config = dict(
    model='image classifier',
    dataset='cartoon faces',
    train_examples=203450,
    image_size=24,
    crop_scale_min=1,
    horizontal_flip=False,
    rotation_deg=10,
    color_jitter=0.1,
    targets=['expression', 'hair', 'hair colour', 'hat', 'face colour'],
    num_classes=[8, 7, 12, 5, 7],
    arch='vit',
    norm='layernorm',
    norm_position='pre',
    activation='swiglu',
    head_dim=64,
    fused_qkv=True,
    bias='all',
    qk_norm=False,
    parallel_block=False,
    moe='soft',
    drop_path=0.1,
    num_experts=32,
    moe_every=1,
    expert_mlp_ratio=1,
    slots_per_expert=2,
    shared_expert=False,
    patch_size=[2, 2],
    layers=12,
    width=160,
    positions='learned',
    pooling='mean',
    loss='cross_entropy',
    head_dropout=0.1,
    residual_init='zero_last',
    optimizer='soap',
    beta2=0.95,
    lr=0.0033,
    beta1=0.95,
    shampoo_beta=0.95,
    eps=1e-08,
    precondition_frequency=50,
    max_precond_dim=512,
    one_sided=True,
    adamw_lr_other_params=0.0016,
    steps=10300,
    batch_size=256,
    epochs=13.0,
    lr_schedule='wsd',
    decay_fraction=0.4,
    final_lr_fraction=0.1,
    warmup_steps=2060,
    weight_decay=0.06,
    adamw_weight_decay_other_params=0,
)
Rows from block 3 of a small image classifier, named by matrix and row number. Rows with one number within an expert belong to one neuron, the router's apart. Each number is 128 + 24 x the weight over its row's rms, rounded and kept within 0 to 255. All counts start at 0. Numbers have three digits each. After the name is the row's rms in percent of the matrix's.
After each expert's rows are labels from the 100 images, of 14848, where the router gives the expert most weight on average: "lies over" is the class under the peak; "strongest on" is what is common among them. Only what is clearly more common there than usual is listed. The data: cartoon faces. In brackets: how many of the 100.
# router: slot weights (model.blocks.3.mlp.router.weight, 64x160, trained with AdamW), inputs 0-53
# gate: expert gate (model.blocks.3.mlp.gate, 32x160x160), inputs 0-53
# up: expert up (model.blocks.3.mlp.up, 32x160x160), inputs 0-53
# down: expert down (model.blocks.3.mlp.down, 32x160x160, transposed), outputs 0-53

# expert 11
router.22 105:128139145131111158105149156142154146155116136151120123156122142140129104125133162130126110135132111175112096137137131174130114105130099127162166130132063166097137
router.23 093:100093126083171155098175087136107106137170092174103153150120096147104169107115152098094132155088168146095116152108165123135117137120108122113116129107101108139119
gate.0 090:150123172111132076106112160086138134114121127138130107096184121132133096133102125157137112119166116115145140123091105098136146106126127111143107120138168116147151
up.0 067:140128130132112111106100180113149139157098150116139135153123156098168094090210125124153140195147158113146160142171112124168149145160162120124100132125159101093106
down.0 090:103151108119112153134105149131138150118117149087154139117164129134171079100087102156093112147154146118124153095152149130168136083183113098128149163139162106179153
lies over: skin (66)
strongest on: blue face (38); teal face (35); crown (25)

# expert 3
router.6 104:154098110133100085146089148180132074132143136092113149118145139153173108177138100114152148096114159143113152127122120110128153181111155120107087127137143103144097
router.7 100:125164158107153142092121134092071110134160121190126177132136074095134159107102162122078163135119132092110118138115159144150111115117105113124155137118106111132126
gate.0 097:103099105106110111126160084132166133113084131127139103106115151152127077149134140161138086124152125172126137099103128093152097101146157143145139151121095168148146
up.0 092:148145121139134102106095138162172146111112168089163112083114177146163095123124109151162128118118113101091138134149168127144131125143125137164124124118166098099118
down.0 117:110148088125105097116135120121143144134133125126132079123160111141137154103118103151141139101159111147124098128124129124108131116112138117154137097145155162173087
lies over: skin (57); hair (28)
strongest on: black hair (44); sunglasses (42); teal face (34)

# expert 1
router.2 078:163094135119115135090126126107096169126142122132153132113114132145117144118154066081121086100148151143093108134150104108108089154147158102141133090099117148091111
router.3 074:168130115173146124159129168131123118142144114151138100130135128120096111136161101105103088082174116134119130114131138113160088132171189115125101108117179146105128
gate.0 075:124118147110094124158120116130128129120137162152117098139139070123169127152121132147099146167121176130145162137120158086121154109106130156105144140111129111175077
up.0 069:086063181162141181179129104118137126147138147134121116117119142149133123137146141101134135120077127147137126121115084124153122162131126173111122129139143114100131
down.0 086:150086117116134143171137126114097120107082081115204149151138070103127134095131142138137143085104140095159128103120115124123175142134108134134088082142155108124108
lies over: hair (67)
strongest on: curly hair (60); beard (48); spiky hair (34)

# expert 4
router.8 095:098105172146134148115135132069106180124126131166136151141145076081104153116105169132110142131108098128125097139113078133126073120144096120120140091131150136170156
router.9 093:079075137144088147109112153170104148125106136068117143139158158161126139144115096092103105133117113111112115144157114089124103129125158118167089091152107122124118
gate.0 142:100101185100123122131121097156148137144076101122129088142136130119115158164091185125177135087118093142161094145122113106136139106132175154100140123138106103145112
up.0 152:099114185136103125115146096140151141137093122131160129170092127117131163154097175120162131132103092137149099141123094111124120124148181149114129107120116107107141
down.0 104:122114124135081105121164174116100125086124125102163130142101139156090129090172113143147143137155155083103160108140132131113112121139124113126111093115119165123129
lies over: hair (65)
strongest on: black hair (81); curly hair (36)

# expert 9
router.18 093:111176139096115111141118120151128152116157087157117136131174122141138144166123110135177110136105132126099141097159140174155163162133119082088126115176140119124082
router.19 093:160156150086154106127137118109147117151149093167112135171138077077117158152120141160123129118114105149153101115133123170184157110132129135120131152099147119178167
gate.0 127:142097144153107121114152132145145110103109126140149159110115126117133149124157146144124127154129153122128118130090138126106148087103076160150153107100132095146132
up.0 132:134145139155157133102116097115153155145149137124105121148127098143110113113084137103156147156128065125124112144151098126148136107152155099149128151131140139094158
down.0 112:144114140109148090139146095108157143111117072121153177119132153121172109126138119108141109124124130126127144137124190116156163126129091140097131144124181092074146
lies over: skin (95)
strongest on: orange face (77); bald (25)

# expert 23
router.46 090:157110129139125136133141097095133142147105125175117064115134078104118115178124176138146128114135120136149112149079107138097096124116116095127183101133146182113146
router.47 111:155125111116135111137175074157086138119106106151123122119091120119102147116120126167074154143099152092121091160151119119124145134122120143150117126119099141127130
gate.0 084:127102149145134176115139140138146132135130081113112107130182141124129151130171121080106089114166101155152118143109168107109112115120138126122120105151109108121133
up.0 067:125132112099146126131133136123119096132145115112071168164097117161133131121127131135117125125138124183136137109133126154164077174144139156105145133143085138100131
down.0 085:089127122166130133081123174125158119115139140111117082175154109140129112121098132119154102124118124154139093150145136173077144146136152115128100122155150115109125
lies over: hair (55)
strongest on: beard (82); blue hair (37); orange face (36); hair colour: orange (25)

# expert 12
router.24 115:164135126151110124134103138165140143092159143148118149136162105120123157183117160166107127177091132125085099128152139164136161117127116142137099120149128091177079
router.25 112:116128140167128096148114162138169156076113102139110104144144090114158135107098116141132102150118125166120112097115146142152157128121130168177162141143138133140153
gate.0 071:137112142194121137159115156128139142113132124146137066118132113100094105129124173122156132125123108121146120145128116091126103112163088111118120096092130123148120
up.0 101:159111122113125150126108120109155139159152114122111114164107107185088114137102116106122133104086145177154156139138127107107134152169156107089093111106092164101122
down.0 110:112093096137147118139165152150138078126110133137104149099086084113112148122133090055080087118137100150154107146130118128089133187113112097112117106128094151113140
lies over: skin (88)
strongest on: blue face (91); bald (29)

# expert 29
router.58 106:166166121140170136143116128101151161129149138113075110139170101116124119123111152147119125141092104147074124112139153176149167106180110145167102127164145135146119
router.59 127:112119134160115100114097114098130095096140103148126121152119172118116138094165122131138172134098180106137151138169127125131151141127149187108120122132102145116128
gate.0 064:124163145106120119102133041162128125091088122154134137083090127110180160155099145169105169111145112103116087098094137142112115122126132158150132149091150123179105
up.0 074:132120106125154109105123057158145080080116107118126096135150109107172113111149159176118124137140061152097108117096145108153107137145102106167171121136139132111148
down.0 097:180169116131154136131138096101151136122141153131162125134141090121138123168106135147092115154119109150075117134094136157079110131143116132093194122121133158145130
lies over: skin (86)
strongest on: pink face (94); sleepy (39)

# expert 8
router.16 111:180161119106151125122109143080163140134180115123104151128132104154136131114105127116138118144103129185135129131110124137117168113146100150166164105138151127125128
router.17 095:094149157167107148115132082098154146105137091123101119122111128127112116097127111114125100156147123175111134111127160136093103133172142171093128101091113160111150
gate.0 085:140082084091095132115116132156135092130119135146165115113145117143109141162177132141110108133158141100142142130109127100107137126095132086166120115097117128138148
up.0 104:156111100171165107126148119125121124115079143106116113120102134141131082173123128136130133142122137140081119153125113128142112119152142133068107092102145141132118
down.0 111:147088113145092114104165133103132116143131146117145127137116104151133112126113119128143109123089135111115136100094190149113119124141102156128114157132115167125110
lies over: skin (52)
strongest on: orange face (73); top hat (30); red hair (25)

# expert 31
router.62 096:099118097142088153150118164160172094085115099139129070086141160130121103112132093121125068127129100131092132079154146144132107107126134115195162106099125177118125
router.63 100:119104136156133150102097164173134108139119133154137124107165095132157138126136131155076147125137106139136135145146100139157122114119154072104128123112108154142153
gate.0 159:102134161111153162137144114127145127114142124191112133148177082100135159112129166180095153128137099096116112144129100158144118097109132109113158179120122127175187
up.0 164:104096167130154154119154144134164114112121127173123163159160083106124151111129150177095141146138109094111130146137092164163110111114126121107151177125100109154170
down.0 101:121137097103161125094149158127118138157128144096133127158117165160129059105147150178137114099125115117114126136114122082143118106121125108130197120137114124159127
lies over: hair (89)
strongest on: beard (90); teal hair (40); green hair (34)

# expert 28
router.56 074:123149087152113144138094136143159112127100150139148139185107131115138116162089170126130111152154100167117118149114168165164099120163125123090148179092133111162113
router.57 088:132188147139123161096115149105141137188158150131113164134156107159151145153122090113100126149137087140169121149135144122139102090105129124117128159102094122163130
gate.0 098:156162102114159105140120163092108126160164134142108143133130099101137140159121111135082109134143096146139144164158132125137145140115141055140151126098112097156122
up.0 098:092131149139120131127156158142154142112182104124116130125129167158102145167113170110155078171123104127121089125131118117100088129137129133144106100164117074120105
down.0 093:173089137092121131125130178121159157128113161155114114119153134114129120130158123163156144143165111142126140152118151126087122134113139099156125072123102129144125
lies over: hair (64)
strongest on: orange face (65); brown hair (55)

# expert 10
router.20 099:164129135157123111111097168122172125108129148122090100098133111137165121156143152184169124118157126150105158073101113154119156096104078124138163138157154163125132
router.21 107:132131149078182130129110178097153120116150135193116095127161093094114123116150148134100176154089126142114109149107122157136136104082111106116092143132154126172139
gate.0 069:110101128138110139060154089118120116127107118113146114111106123143134117123111104152113114137133164106142147153166144102162083179155149175102117113133095143083117
up.0 084:163134113170157132075125124124088152121162116134092141102127096142172180132132139126113146146172161126125136168131154109075128122118109138189163125102106121154144
down.0 101:135112079124140147096113149117145148117130135113124109130143153157131114145164081183157119102189147132126147088135132108083166134133114118193165105129161133174082
lies over: skin (62); eye (37)
strongest on: surprised (51)

# expert 21
router.42 118:178136109138101094105106136123160120151125135136102128105085103148155109081111119146111147137125192117153144161118156162098146145139107125139118098124160141118124
router.43 085:170117096143126105094099132126165157132154146125164103125140108131192122140126127099140054171140124143089142135125150106119122116152156125155156090121128166107160
gate.0 097:108117141084159171122169128117141097088137092069104156103137110147122115136134184086136102140155116166118141154082185114142117098107099121127103124124112118116169
up.0 078:144165113125158136161161135131146112107148072098111156149099149114106128114158148117110117186136123118115133112115129144133125126131138125105083116123081141135134
down.0 092:133139154116165176135141123093157139105141151070106145127111120095101154117131114133134131142145107157076142121086112156146129183107121181124108113071075147116149
lies over: backdrop (100)
strongest on: beard (45)

# expert 6
router.12 101:129129168126103140130116145130090145120101115101111133122119106168096180149123086117140141098122129131139147149142150136134123145156143126117145107104090106140099
router.13 100:130112157147135121118149145105134159107136152115130084083130100115137150156084159155159120117142116115115104108089106119137131106130086150128109098158153140151102
gate.0 089:129140127139186122146105119103167104130174094168139144163172108097130124097147148120105121146124136123156111113149141108158117091116123114109162129124143118157157
up.0 093:130134099117101121117132126190097126124116122168155150120129130105120118123119142135106106138155140074124072158103141124095120114111107091174138128120105117155118
down.0 108:113125174135116155090129099125139141123131134188126099092128131114118159136123104124148166139133091101137106109120135151133139086127134130118100144148159096156096
lies over: hair (66)
strongest on: beard (67); white hair (64); grey face (34); expression: surprised (31)

# expert 5
router.10 110:157153154140173152113113132103138129095157105144099111140149080094113115109133136117115120171120120173093122137126150149162117073144143132088130144100156156124148
router.11 113:148111113088126126139153108176117127142084127129109115140103123138120118145129182146099073124114111116114065157122135111117119131113122085114137094163103133139130
gate.0 079:129130104156092150129119105137124106151124143129146164110120185151158149156140114113127098131122130066129124123091111120098120171139119134149073157142093138144107
up.0 084:146134125133116131109088134124137189125127141113132143125121122135107163115150083134150124115124142141122148169109154138082122102149170117111157127075169108122165
down.0 086:142160120135130123124122118133120128149167117102087091142179137148149139134074144117141087142110097132109113161122111134132161137111089169159144158113136142157161
lies over: skin (39); hair (27)
strongest on: pink face (66); pink hair (59)

# expert 14
router.28 105:096144143142088159116100103163174154132120118160134121109153096132162121114116140101133080148169166154189107077141130121096140136107120119134141100094098170120159
router.29 104:153120142126101130126094150150147107170132156171145125116131121150131160171141119120137159126117127114185111131132097123132180132077111104151125115141135083139095
gate.0 071:143124132166120142119108155132128131123101122112139113117118126129112126090147145089170100164100117140119099164135162130141145132171126125151082117116144111114122
up.0 067:130139117103125147127096129098137126145100085107167147131068158118191111119121112112117157092141128140142121133131132156081156152113175096104104100130140159128115
down.0 084:111133130124083132140147117126140147128136149119137122118099102164125125108118114083147130146180137152167129103130120095100148147096124127091125122158143120168115
lies over: skin (86)
strongest on: green face (100); bald (36)